config.yaml
image_size: 32
parallel_block: false
residual_init: "zero_last"
optimizer: "adamw"
beta2: 0.999
eps: 1e-06
Rows from block 3 of a small image classifier, named by matrix and row number. Rows with one number belong to one neuron. Each number is 500 + 50 x the weight over its row's rms, rounded and kept within 0 to 999. All counts start at 0. Numbers have three digits each.
After each neuron's rows are labels from the 100 images, of 14848, where the neuron reaches its highest value: "responds to" is what is common among them. Only what is clearly more common there than usual is listed. The data: rendered landscapes of hills, water and sky.
# fc1: MLP up (model.blocks.3.mlp.fc1.weight, 1024x256), inputs 0-85
# fc2: MLP down (model.blocks.3.mlp.fc2.weight, 256x1024, transposed), outputs 0-85

fc1.522:448500544541556581436309529504495471555437512376415498435411546579473487500504567394543556447499508489418461332489449518480510490583517513554462402525588423473509502451558462478476474440552457473465532521541437508507476450462488460497506488545532517443512548
fc2.522:493480517515483503553523479562587532465569536476508560515476420519552507512396438488499503417465525517600507525540471484529502552503507512444537516427454477474558514480407506538532517467550461468462482513579499504582431464501596545462473480504530532410475497
responds to: dark volcanic rock

fc1.307:425399496477551465519498613476530507564395499407510466501509445485604485506505547533547428499482499534645516461557492473532471499512529550447515558542555439504515425593474560482458514488540346603552524503448588495510476483456468506642635537463499534527542534
fc2.307:469510544525519519456488391520490544450549483568526474647541499451487506470516475437435525561478562479441534512443477572462538435507472455527451426403518498482497532467553489416490508509454504522446557492557471559555514567493497542434430509562483493557466539
responds to: night

fc1.313:401509543470569494536501505484501531506541583443462511547466540519465520423527463417521482539437478481501507457467463434491558479515496553528501503462471448510550459535579510552522449493583480405510430513459474491558509490420524472477452462483478500476545456
fc2.313:394494582441461447452466559566488478469491510473572495409391561450551539468483501537573477502531533488480509496477581490503448496595565502499495523599519441543507463451505517505467404511544528376461548550469496509525483546533500451460546348551655533528485408
responds to: snowy peaks

fc1.274:357459544434545555568474500553461510475567541511411451514480484470542467445424563388514517448467478469515467398434436501503561498573449514503561468549617425536515505476566564514561527464509536454437434504498490481498513556509477487592456529485499442413460400
fc2.274:435502534502484525487476519513515506505581499492537501438454514523620489493421472493545485533474505529597513455478456578496479593510548501548508551534516515517520496482570473503460496456599524450453529499555515447534449567561498482474454467530523522516472441
responds to: dark volcanic rock

fc1.431:532572603559500479438464497518587513486532453441554477481560468571552580510611413465498529544548402462532543534474506541515494510523521436432428562411461436413365474482535509536469488524518409495534484531568526581433591558410428424531478540487492616538445530
fc2.431:523535503474512478550508515493486458539536622526473506548482423505436377525463584520540472507522566512495553482651513513526486511478498563457533499569539584606575571486506506523482494475457602547534515528480489514537449536532520535478589431496447479542477513
responds to: red mesas

fc1.588:520454413501491481527395534398482533537506514460483473544552512567550559521508568523523416507491456520541455463494555492500390562431469457547579476489640485452497480499439467515413490434562488473503521439460550501448461494489525478547479525526400519494547432
fc2.588:644491472441529472515482493449472519522474521517481540518550538506514484478520451474458507423405530454443480514409538509415509496503515555564554510509515472464473509430528575488503447529469571461515712577475522470522492456592362549497526528511433499381500470
responds to: water: dry; fog

fc1.364:499463456508511476522504551504578539553458529518472482426565471572560505438575502545491447525476485516575624460450497524516607515537509509501556538443516436537436491582444593565494539536520490479472480563513601533464510486502487596557440524626419482464453461
fc2.364:430559504475434449502509470461519441519452464517472443548525456505500500433412499473527512548495542494446418481513496609436492542507510546535390511436446510500556538469502527417479398410556390594507566449484490563565571534501470533505508455487540522424510457
responds to: dark volcanic rock

fc1.68:532574507462445516558489569485450494471572448430514453450505394581445486490524473442504480517536453469465565459428483543552448540519599584454398467515499568437539523605442465451456446495442549481495467456513503516451500474555460520567487452552519537544496426
fc2.68:622487451517413445517553431504556468451469471443543365506546425537505526492494502522495449580485449509488438447591463547544500470544654459518548469508436458450519475526420451481502482595512427548514549446498449533505549534474501605470427499499505507607521474
responds to: terraced slopes; green hills

fc1.108:424448426379412495534458543520510493505518496550563468599517460516435430486349502570444452393486490427540505469441475501421575575436506462576546435554470492561375543502506465521496527489410562481429476397539522481548445525578548535510443598508504445420432476
fc2.108:572501542544561528483431435547477518480545487429467498480542567446534526547534472445511538322496475521538452455503436523515608471430621499592501513495548534488510530500481594461522540423514484543607476547478563450512500522530464494469546545496562508408505499
responds to: water: dry; noon; terraced slopes

fc1.455:460484468536474424530507593593534565512585471472600474569567588404539458555456512514495447498523552486500428456478547492531551413460525442394517471572541441489422485524478637442528532532540415550557534534477491439503605591503439480546566601439491431519519481
fc2.455:523530506493463582480487481351481452525483556513458528461538482563480498431495543511513453429499574483581602491483503590511536563501498565580520565429484560624596511438567444507432472526472596566514532543548386545472412544479489496408484514515480528553457498
responds to: purple alien crags

fc1.708:540479410507393483586485451451540496541418545520518468518449561515447494452528516527479429454516526478467461493508511529506485520490446531565544449467422455541470468568509388466475421484560479458465534413467484582526481502456531489528419515504466501445490459
fc2.708:586548460547517487400516548512478556456548491500483604598494520529493416477480412540469544491450476440467486526410389457562556412428499424505497518468539528456456563441516554529463450525505601438504525545440480468495489495497433441477503551453478502477505548
responds to: overcast

fc1.672:527551514478562499488515546451538511565484521474495519486457423612452488506575477564476572492510491508536638487400461552471578436501538529460470550472437483526471589488451570504495520507513546519532527474533528517498544445437422610424474472512405513520530447
fc2.672:482460551525500467561499497487467505503477457407533460349472583531561525421426484483494466395511512538498363501486496467536461557493533486519499487532467550504490432480467533502532523448407397463505481545480469506465466471577550461544478469430461557396509472
responds to: snowy peaks

fc1.499:539491549468610531477414466508514496462488495465442446398475414502555564562409539407490585461442483438462497486517540491436451485460389601477458508482547527556542530449546562467494492473447520439467564466578436489489483544487513485548477540508370475385503526
fc2.499:522517475469546463428478460453456540507404492541452556506512372508458503517524464479507466492507445460445476439524485509463404519550481499469492527410488561520487458504478572503507481495510504456420545542486479453579532402482475515504499528511505514428392501
responds to: fog

fc1.544:515512444478527464532454644424505456615469468527497499479452440496512598499559551396481437481433389542576605498531492521483503494503505553500572502483580485505494457600523599468516503506503505512488458524516618536457443474496495633533500573483477406483489511
fc2.544:472482587503441424478511387592537514467588535424466462571475485504491512546444477482490448588482493490424405474500516489505442489527501480500485470460479403415479502412518459513611487472469404498500573503492480575606595497505525509430507498549581518564484517
responds to: red mesas

fc1.23:441502551445572545479483467465517499587543474488515495493419525464483462514584509515522516476492462476567573520481487554480486425518558449443467531479434529496570544491463447489436514488500436514471538497633533515499490508516448566441503506468491546488621543
fc2.23:491495465448545416563494483453518490504485547449537538494492511493512503473432437576466517491509496535503425520504544519506526502505508479484511508596479440470513470426504551481548534504524501538455481503443497439436512551507616477554462510441443494456549449
responds to: night; snowy peaks; red mesas

fc1.96:549500500476587449514509452542573479509525488347464486606421578674528540403506499488418470489501420562508505498460532498545538534531545505512536501385570422413387514530542560518472478562531531479470508539352593464493525322540505521507441597507432494492443431
fc2.96:489562518479469433533514513561434590490406520473455460388505409443550462561423446496541507494446471528470419484546481448420447452506514487434465428488451494521557534459525515539525439470447480587575524439440512565512531523484481583469540468463404551530444516
responds to: red mesas

fc1.374:468454536443540556519493541469441501467506464334493507568552467508571497458479502453475425513515464457527461509487532414537396494446524518543563422435482492470507444470503481530481473498516471462569477492475424530526486434460519539387503519543463537499543393
fc2.374:482546541552477454525424484543465565500448468534513529411534541512466506535548559601553588537519546559486557491487478544570506489500636485436485569593480507513470508521537521503561532525520510543482597592437528546543533487554490436565521403527595512541529559
responds to: water: dry

fc1.366:557482432485447506482484584472543539571481536587468500482530386481496486446602482473486382505465456467464553450548488518503516465534540504563530539373509514490482534547502613466547436536511554517490445542562565537499446559496548610476432503578460451457468452
fc2.366:441520535458471469512511479539551490411482461491402534488487517463474575484510532503521499523499514395510385485426552528522475491536522499541580472452452490575532552459452501511485440445532402536512566415482483535434553488500480515562481513503520465489499476
responds to: noon

fc1.358:440411514510532579464504468459464498513437470460519477401466591430591502507484577511551489399518558590562421488559552479544511465522535470488497474514533596441640470438452490458420574497487451517517497572553492509555350482544505534510537519529541505444551493
fc2.358:481497525512453372565489479461525547548513491520493595613557512507403469467476438591443572572384456478497532503384520493449533518505497518479510469514457431535496450578506527538524428528566549547371465390424503528532528509504540497564415550577571427473540400
responds to: sunset

fc1.288:382506577472517588507458519540434507527563571498395455529393486476533497433464558316521528448474475496460475381435480529484544421554447564445483445514527437562512529400571533459504457502517592467488426534458404469489556532486414512532452551433518483407456439
fc2.288:453493532472459507502471498483563522485555519430530505426508496538573522489383452482564493489467500519575535508465466542504523581502586536557553562506449547503552470487564487502457501452568537419497523519528466506540427615480512480510458402506583517512566453
responds to: night

fc1.605:572565505484603560527381493558464475545432405362504483420417439571461555579505571441495578517540525525498542405481492618517491455556561564442490446500484525496499528414506530429502496452467490510563494536521582498454552463429482542451645512510532450498512539
fc2.605:539461593557472495509502514537477570525601551517551589521503535564527439513533522505519480525498484538504526506523479454594483450450481524468479520515567507539492587534529485510499508497511506474489473463533552543517497541567501473504530531550484535485532447
responds to: red mesas

fc1.236:395484539496451526541512607476501505524556436592494491532413511408478492465502422579464425482486521480628538483424493439455558431536569449491519413480450453603516496516495433529456536478501545564488479451521466514477503539530526581418470446378493487543471441
fc2.236:449489526517491514434488460518466422514511487474527464403488462517526544578567598444478597517586492574501520494534418590537562524481532509548493600496558555444478521407488564421437540542468443467539419537509561522492574426452473532488564491514617553433508539
responds to: overcast

fc1.253:423506510431471512446435504551479463499555453491565432499352450446562474517406516507441519504487508478469503490482548471503553462545428462518589443527495448517505608474573529504511502523436510499480528469627369498469524559517567514443479521414477479414406425
fc2.253:576448417461393491480457418505597537516500473438444526521579358547487530501510518564451438494494493457527469480514460479523570457468469488580557551398454513479590487510463501476474555525548416422459483481566494525481511471416522562503459479480535501346545435
responds to: fog

fc1.525:480490532500510529592494558499608559523467581543490479449543461500566475444518530497475430474464417465510503510526473459467591489524522506492603540408483438507400528589542544472492485543536489515489473489438574521473515479448483578469407496565401524465421438
fc2.525:435554497452454462411498449492524451481531430417447434442445434537554528520474521432565501553532524544512441491532470620478491541502478516550413491471480517485549568464474503445480437459502454571485586482474560520569501531524481543491525469487522491493474490
responds to: noon; desert dunes

fc1.440:414533505467470587560520603486533505486621514469487460533507469596548501469457618471535464494516493474540528555488630512511397529398402503505591548523553600537563569459478523537543484463490526569484519560551413450324485487544521529530592473509532503547549469
fc2.440:506478488489497456442742498518480472458500524527497528501421530445501482491490374488493477538469466490465507487483447478490594484662450504468437461477503434501459534531579470549515459739492508480563575431531521523639524502512534532496424477496479465485499493
responds to: water; night; terraced slopes

fc1.217:560530508454633473517498472484492495529465543474519503520433452622446492576560501517488584534513517474451604478512456518481519462542511543428470487485472479462470562442489647495461500524445494513584526503544517523449563373376443571526602466575445491493551463
fc2.217:480426513539578521547494548499465488534486447438450565401468563493488474421556491438507462481483562596508440511499535450513484519476510486460454538535531536493515471604455413493540525408506396503478492518556516491470423439509513489457452484470475482482482549
responds to: night; purple alien crags

fc1.446:464377519458523558553519535470491539553459534493461492401510461510531463485587576557499440420492533519580531467475539519524603467518544549512507492449454461535478510508407548483450559537529491526490516515506495489497449491549543676408467486568433425448487456
fc2.446:395556532507481350524489404521528474465418442488503519468515536558407551445457425460510596506446402455450432499446491590487564483493521542512490531448465490447485499477454565440509484485534493530521489489431539529634514531495410439570483528524543507370499529
responds to: purple alien crags

fc1.14:527475536444504480481354516596574510491523369462562473462463391439477504613510521494475551542478489354487508420399523503521438517492527466448593424484463422418531535475475541520469480471430473441469512469585578517471509479556525492484543434559458465450503525
fc2.14:581545467564451463517474491510529504491497460519507549539625383500450475470534473550543487574490509429553487521549459524477444477545490481406447422399495466494547500439403460522490531502559501513467562483501491535512507509495497491465549471528596525478554486
responds to: purple alien crags

fc1.639:501469316577535452505494569505555504487569398593614503639524593539553553476509506515454414401490483502546453538512457446564499511457523368472486468522600453451480466534571520620497536505496464528534458565575510490451550521422437547487457576510477404491470465
fc2.639:495573530447426470438495495551442468478477583524472408436488491502481541482490541532551535512497626483426424477431562531490443587495474596548495503454452512556520499412426483545516435491433486538581537385401474524473538542544456579478547482508502604653443492
responds to: overcast

fc1.157:539496418536444525537521544519503520509557410496545488664612548380502478444488646504437457430506570531578498470449422461553508432465518392545460515477486502405513515530562540496564622543538456549525527545467514476498447473508453520498542533449460438464466448
fc2.157:516523456467415406446484475490458474465423547469467526404517510495505548584510470570535567471408475465516510482559536455422452552511527504507510494438497502619516393503509555509463471521421489588462556448464495495545507532559479534482491473520587501563474512
responds to: overcast

fc1.384:369472482554636548560470576526568581574414522397547494513496473519567539442556534512545413510466503475558441557507538520503507432462614460459538597428505473447454562550541639404469488477572390589590479530497489456579494490481565568496466523477456485584457451
fc2.384:489499495510517464512493416491473432464511399584429496463527469543512493526442431459433556516515448533466485481514514482452454560495497524554438426518457535536468563491410431520516457481416515495505545391462481478492477540569446519547490529544403462554500434
responds to: noon

fc1.643:511631571496553414392505543498507506504552457450549501561468521503446541514545442490476519488528475504541532521334482478510473549532529486433455504470504489502453540462491513426468459534455489513517502462417578522498587424488518562385520493400463583555465453
fc2.643:551425485583562538629492580432494473547458544453436448383481455471547405553464567497528563429514492637521498512574542473480498556487534521460513503602532504515520483519483480494469484509485477581530492514511483560471434542450495432547525490498498490440464549
responds to: red mesas

fc1.206:487559472493440532536407375484531507489453444371512470453497540505494526485525562434503472509522517502507382452568489568522535546518467551530469452412487493395582388629497409400525444466580417517439558458482487559553529527502506571528432501486483515513548489
fc2.206:615486533593535505437491526480500558463560501492481520597519495510487598500438379489459597458479387531491478537492473481512549383449574541567558527425486507483496520500466500452421475515538513521505509544474465463496545524526416512428438623431499477538544467
responds to: terraced slopes

fc1.199:419528474400454532493468515568476440546580458526540422499380469521568463500407523473438483453475480528533500505522522513489597476560473459522542439532545465573536592491570548466531527520422552507480470487622354438461526549534515534479495519396487490417446426
fc2.199:578476405496442481480432435541572544547508469457488540461594402570457462548492498592460467477500482498536481474487444496545594518481465471595504510443518529511564499577543530483489549495511435430442476479566551497421515510444553549555494501539553519356487483
responds to: water; night

fc1.705:384385481530539484486524515488534519528419469533485468432582513351576418478519542528564453492534527528535401455536549475524475477482577427476491540499560492494575407496527473534438516450551356582560514488495480572407515521389480444605524535477514548525539579
fc2.705:489512496531527542465466502543475444486576443540543532643548535450443523451541456485463548564511547490472593515433466545518527433478451454482429494556535477470435525517453534444473459543474526486503474475482573433508484556519411452428492511557537500634434507
responds to: overcast

fc1.399:438509509493529530614503560529484504472619452412462476517501489523469486459503512504520512551520497516509575464514477476521456552495563532482509462499501505413531493611546377434487419484536479477500355498474483550509509468463544497499495403550493515517467469
fc2.399:502576516500433429459528499510563467436506491477550425477375550496473473510453437551518489477493421509498506480464491513514473502617646530598493435416515489451517560442525530473461448494473550563675416461448473476496506489488455527450479434502569503455476524
responds to: sunset; snowy peaks

fc1.757:408453493486514472496508543461484524582475528497469485324481459584474492476591542512507460470479507517569649474412566497528588559519515533497514507481483480517557481554413550495539528515527446508465481496444554552475470492530529660483462490567448463475535499
fc2.757:413511507513530446546508422509581407447455438439472524588515474468450533501492510454500523556500419505435416505528397557457523477511551543562497471472458420410439507398494517473473448453525504486519483512518477511573529534476455466539527524505528507410530511
responds to: snowy peaks; purple alien crags

fc1.300:481556411432385425548428422557527468458507462584540451460573493473462487445409521520469459405443512471439481464456489570455591507453507422519482512420520511444433513513430435421509483489446513485432527413508581465506506518572507466566446543574506445477495516
fc2.300:668510603500574507460454549481497511490481458426501391538489613493552493464483504495533533464525502547522491429530456461566548510548639520605466424502544444495494503464580535473468437500532515484500503501479445532526511451489478513473488553548501571530444470
responds to: water: dry

fc1.244:431433503414493413598554548533557497468451568465450456475547472476533379497461520529504440488444384445528360429497546457470589480539474491458584474493470420552424486539453536429504489575531418535517517455312528487496595447449491454549550575468455451453507570
fc2.244:424558508502521522421485451484398476434524418446504531491468496488526572404538430429563471487498525557554557518511429632516546524503460463518406480421436526396596469501560499414454448534504461465491525543465524512503408453504521618382512498528505530503443525
responds to: water

fc1.698:542488539469591529526476464520484453526499443486547500538496456499481478518640561526504521526505433548515568554534399575575583443493572424470451558350517553453414527522550571524425449492463483483496444555527567549440559443430469602552452575519465568498443519
fc2.698:507459474549601535551511541553528491587512493418432422512493440493548484515390453430481555474535500567461452495543584430459496570488479552427536428611515480540483517454433444488564468453515453575493538439507485499532410461579517498471566456518407516481464518
responds to: red mesas

fc1.356:486389422460468442587429557410543491550472549560469476542446506529459444484492536520495460479524478479474498468480532441461443496531453435531523429521576420500501497527535403587480495413505497463465537437521451550416426504468582465553462548468416486452535431
fc2.356:529554487486477511474484442512484538452454495419535447399545479536532529548512453490491497465437532493468468512480521557456527528376499551575575529487479496455449437420488503447482521459525469426419623492494487502582538564527513498494478487485450564337455545
responds to: dark volcanic rock

fc1.363:461512547487529457451527568397524562560439547552507486466540486525569456529539490519535426571452437537570529437481471403444484549531496568442492546482456398534478583612484617578561429503524492493528490445437579484470561402439450609543528439500439511544527387
fc2.363:480532564502537537548495491577444470528508443432538430464444447504571538494522547383508492495510583562471519503541525601537508443499500534577503500447507570500547510414497444366467557479501465573511542565583465527551495618488511460405486474494533532503391618
responds to: purple alien crags

fc1.575:521508559499479440528511522586503543376592449390559496629553482458428536553505534495516484514520467499531505475450449524570413449515552493462500545523553458337495557494500466562495502440454486521568508547494467548469509469551516490403617506407512438537402513
fc2.575:557561429511511441478508589450536460532541552501489576554535534614486388487587446481450473481528492447523580468480494473466464511534613546514397417472532598543496581476512492463433522571456610495473555500483572470537518549503438485526598483592472521477536514
responds to: water

fc1.663:514461528519655534521504579499573543612451484483468497491454415526513481463592484532529527466580543462456494505463533556523480333509526462548438574431464586520564550592527511517469510480570489556572469541559488487484445463463519548565461562558454477497599502
fc2.663:485475522480498446471494453545399549368466446508519579538547493369470538458506438474461487532434393407486404480482459484444457532515510428415458446514485452453432502501422533519547480482456431437516547404457495504518484456591453489445524529471436521535490457
responds to: snowy peaks

fc1.541:518451416429482564507420520424503506582496520491529449506520471519579517527419598450487458430485506493554436465487527525457539566409464425554532461513579466534494488475516530486360548449483548489496545447581405467482475514480538497475493554450400507423499448
fc2.541:591509440431488450489454451497546559508461448482480481439523505498487513488532469483464444412434471435467425434542508556471495514486494473596539486417518553502478428467526617432518488493472473480501508550560526478490520430529473554503546527564518530381475492
responds to: water: dry

fc1.216:446476506464487504404458410543490462465486542468478447431519507452470485528491564428481531495517515445459496471490500466468475448512429555511562460535493405537518551433585531489550480471462536433489511437544530544550471566428538470471528536481416454423440469
fc2.216:580534537520528507458503500523533540494486507451503632519449465529531522549561507526577523576530487530486580458520460499512492510548538533499533513456516534544522487519487456508499490517588520357383486505511464535598496493477493488486560572551552502453452534
responds to: fog

fc1.197:430565575520512389460530598402559547537485521521518480530557516429538519497500501518529538507477464528566453412380483431427428572542453570429507553513510432553486551587465488474538441505516447519570503407370551515500593425498508529542521406415443566549551454
fc2.197:517535544509551585479480501577435463510535445459525478418453522495599485525507513408529442475542569545491540525550524573498464452510516484568464555501503549429482479420492461357452535529460466500540535629577523519503501604428487460400508475520559509515430596
responds to: night

fc1.232:537474500468509514522470525474521482548478516446439490433543544627502546441498527368525431447457498416502568413472536561499471539444492531547497460493579514520479504471488446406468460527533489452490545492479514530499431509427506488494439582608450520427461506
fc2.232:594520450518579518506510484454368459497569557506491520497491511472557471565488483557491487394462509529504455510460511498459473525525511438434510559537529511423486493464510571533509512520436482444531592541501445421433502428512474543517473563477384509362433464
responds to: water: dry

fc1.134:487440464418548492557559512511432490521469446546450474531503506437505412509482597534482518391483479510513463415453446472537592506524480536473522458544538515541500458532479504474447565552479463502476490508352592472442521374530512541529545579564441381404542524
fc2.134:434496512527500431462491532535498514463473465340497507483516525480511560442479431440541513515390433528559506510455490565441523499510503478463446498475469442396550438464511483436521455523535400506495508494475517538526459458474437502372509499512556525515455552
responds to: red mesas

fc1.566:429420501501508444482531497453546528556464454476482466397512521360498440476502525525546491512519530486557393420444575495509499395500524386456473544488461499545540477509516515447436528492590407564530584513484436486503545503458446401533586536341489487501550564
fc2.566:478466533556569543471456453497458541424540467525561567546515576420487530501525480530432569531463456520529605508526408514519478497473470465514450489504509457356442433503502533441449472577486508483532459524447507480429401530524432471420484535551502499567450470
responds to: snowy peaks

fc1.488:476564426506452473508445543495466517474463511419506459530558515458483503434460471478501452500504523501510463446547468551521496507453512528460371497467532468417496405562481370404516497504521474543472524439473450528528483545491552508498400551426535487538403559
fc2.488:606493485537480507501546509493603513471466506422509501520525511550566515460517580505469524537537507564560493404472410506526514488564595527575482468552482483508484474493551512509471571510530564548503448577470467502481530517483482442528508623527602530560514497
responds to: terraced slopes

fc1.680:454545474399461538482485510578468430529592448511549431480397479526567475501404537472435488448471479519520488511515541522484580484558473458533544435524553482568528597483555556471546521525414546507486457489620378422448538551548515524482512503420470466425443427
fc2.680:595484395506405475476431452523584561518504477453473538480589382547443438522488489574476451462504495465538448479474452486525526530499464464557481506456515539502565482555503511487478517508530432463472465461542531510429543512457562551567472487532557537358464465
responds to: water; night

fc1.649:467514522475534582422500460512548477581517449604495495428445555376498442518526465465550526499528498444484532439488553539505462398485508387475418549473412552558574555516508493521476452444540448521510545518578420490491571516463454469524538506453555484513587570
fc2.649:537452529504510504502479511526490535448531527543558625672510521436471492494516471546428509499492461442475495490507484463511536441462489496445495424575527449449402450498493527472517525541554483469521459419479520463473537539536537448398496519488423472564486430
responds to: snowy peaks

fc1.298:483467466495435493511527455481545479531490552576475447526393514464418509469467510453482523489465488455414551466485437442433550461494463537507455461474516428541418539372504450480442412509532506455486437448561504517521545467425468433522392554479477506422438490
fc2.298:470424489479425503486455551436519418526465471591483531421407484438534573406429486494461465464515539464529492488435512494494465551471503445492609529551456480517540430486523494515461476432516483420457537536493472467465448523436490495515470521501590521502503487
responds to: fog; sunset; snowy peaks; land: purple alien crags

fc1.429:521541525459531448506437474553457469514509519541528471479425502462519489489484467382499578495535590514519432437448495529515576343566545478482477435480542465501549517452464532482504502515468580542515541532607569521567512511497433512474466526440571495522591532
fc2.429:511368495472557525486491510400430496503511496516501507504539554504556484497460471525464481540429490524480483505514573442450494542500491488503523488510476489465492446535514542554455528534468442633592515489493521544448438516439471511512491526507594439627488428
responds to: noon

fc1.763:521531458507414482465480438493614479568453541484470482479483470577437588486532522400518396509481479439471559408446570539513428445524450567521544490415460451509488516485530423423472471500545438450492516502544565555485550543350567504429449545537488505478527557
fc2.763:582565515509482529446504501536456525491484505544544594534411511491495467512512422542531460472490445458432475542486469506534505434461497482524480475433570412480439513515561547516439459533436572442541510602456482494449563498506514453465550535499502512426428523
responds to: terraced slopes

fc1.94:562514522462519445504364493604537517545480442481549471456413396499431532628558527487469547548481513399470520422462532526515418505531515510461563446474453433509494517469509535480511507461476455437474504451574607507462501502513513513511592471591472448438533530
fc2.94:549459532551503504512489513529468540521559475506528594568525447530516439524550509526562481532517508484553488492463477490532433538547455505382436471477528539517564543506468474534455547505520516487500517582520480496476442512492455485512550490542603476433552457
responds to: fog

fc1.278:520447556451614555414418512518537474446553482470440463417439451492547524518448562401499547457442458411450540460536541448452397512505423583488481492496528478517530566460538532463486464458463467430466579469583418492460454556496509453508517494545396484370460486
fc2.278:541516443456498433452477445460484484515406492540460542533502373462453529486488479460468443457483479499433481453509511557473427500517480484484532546402457559534515481519399545446513476501520471452424560529540486442594544439465485517493442553482503494377381506
responds to: fog

fc1.583:505362499453527482556506603394531476500469598530379483451477369541495462524532474507513509469489470432509604445546605526461545420605471510542483527457409542560552519489513539549457590539461508539542528578542485511428435515416460533498479498601471472456544506
fc2.583:395516532509453467435481364565512574431513477481587542577452547490502560407485465455467473470464528527473420503410419499542494446507461477481498492365498519419493506518498511444505493434544420437469510441447458411531538463514505614492469527462471527449504467
responds to: purple alien crags

fc1.26:526504400503409474540449464446522490539477506471464455467583465557521523480481554523479424491506490483466484510460565540480426497437547494532560460450553522471508469542457436508468475455534481487556509412483515507400521526506500491556507482566434544523593389
fc2.26:569513480501502490420475544453518519529525518537548508499528510562508452456487492526453496596489481472448532558451511480498519442489560524480505500521553427493439538427574558525480442567511566480538698544512425481493538500552437482509521412473436461560503501
responds to: water: dry; fog; terraced slopes

fc1.390:490382516393564514591512599496533506523439583447517486521469427538598423479522541610544444524507536523611601447493501573504532401514550477518515565463456503514469541538388654522486554473532545534500547503532508521530494441546452598556530477532475479524493473
fc2.390:437570512505505501440495350520420547519404418533563495484576593492482624457501434409442533464530503512434386507473432512519528460501511471566428500449526555479478473434558460417469477477525415498522543449463425478612581545456587522549492519440436485405530463
responds to: noon

fc1.578:459509562531489565464505487492552581483455547484545487381546527581589482506473451519512401561510455441580473490511528494505544478484551499483490500479479375457497539507554521581490543470510403505580499462495509500507597549380388517398479485520475445550465484
fc2.578:531588507546525518526501541525474494506589494553538450638447471441459524491534531458492530480519563496488546479495479515538555475457480534532460543553491630559524535582518485496448496508543609508480465539537548452489484536580541499501505464462469539574537494
responds to: dark volcanic rock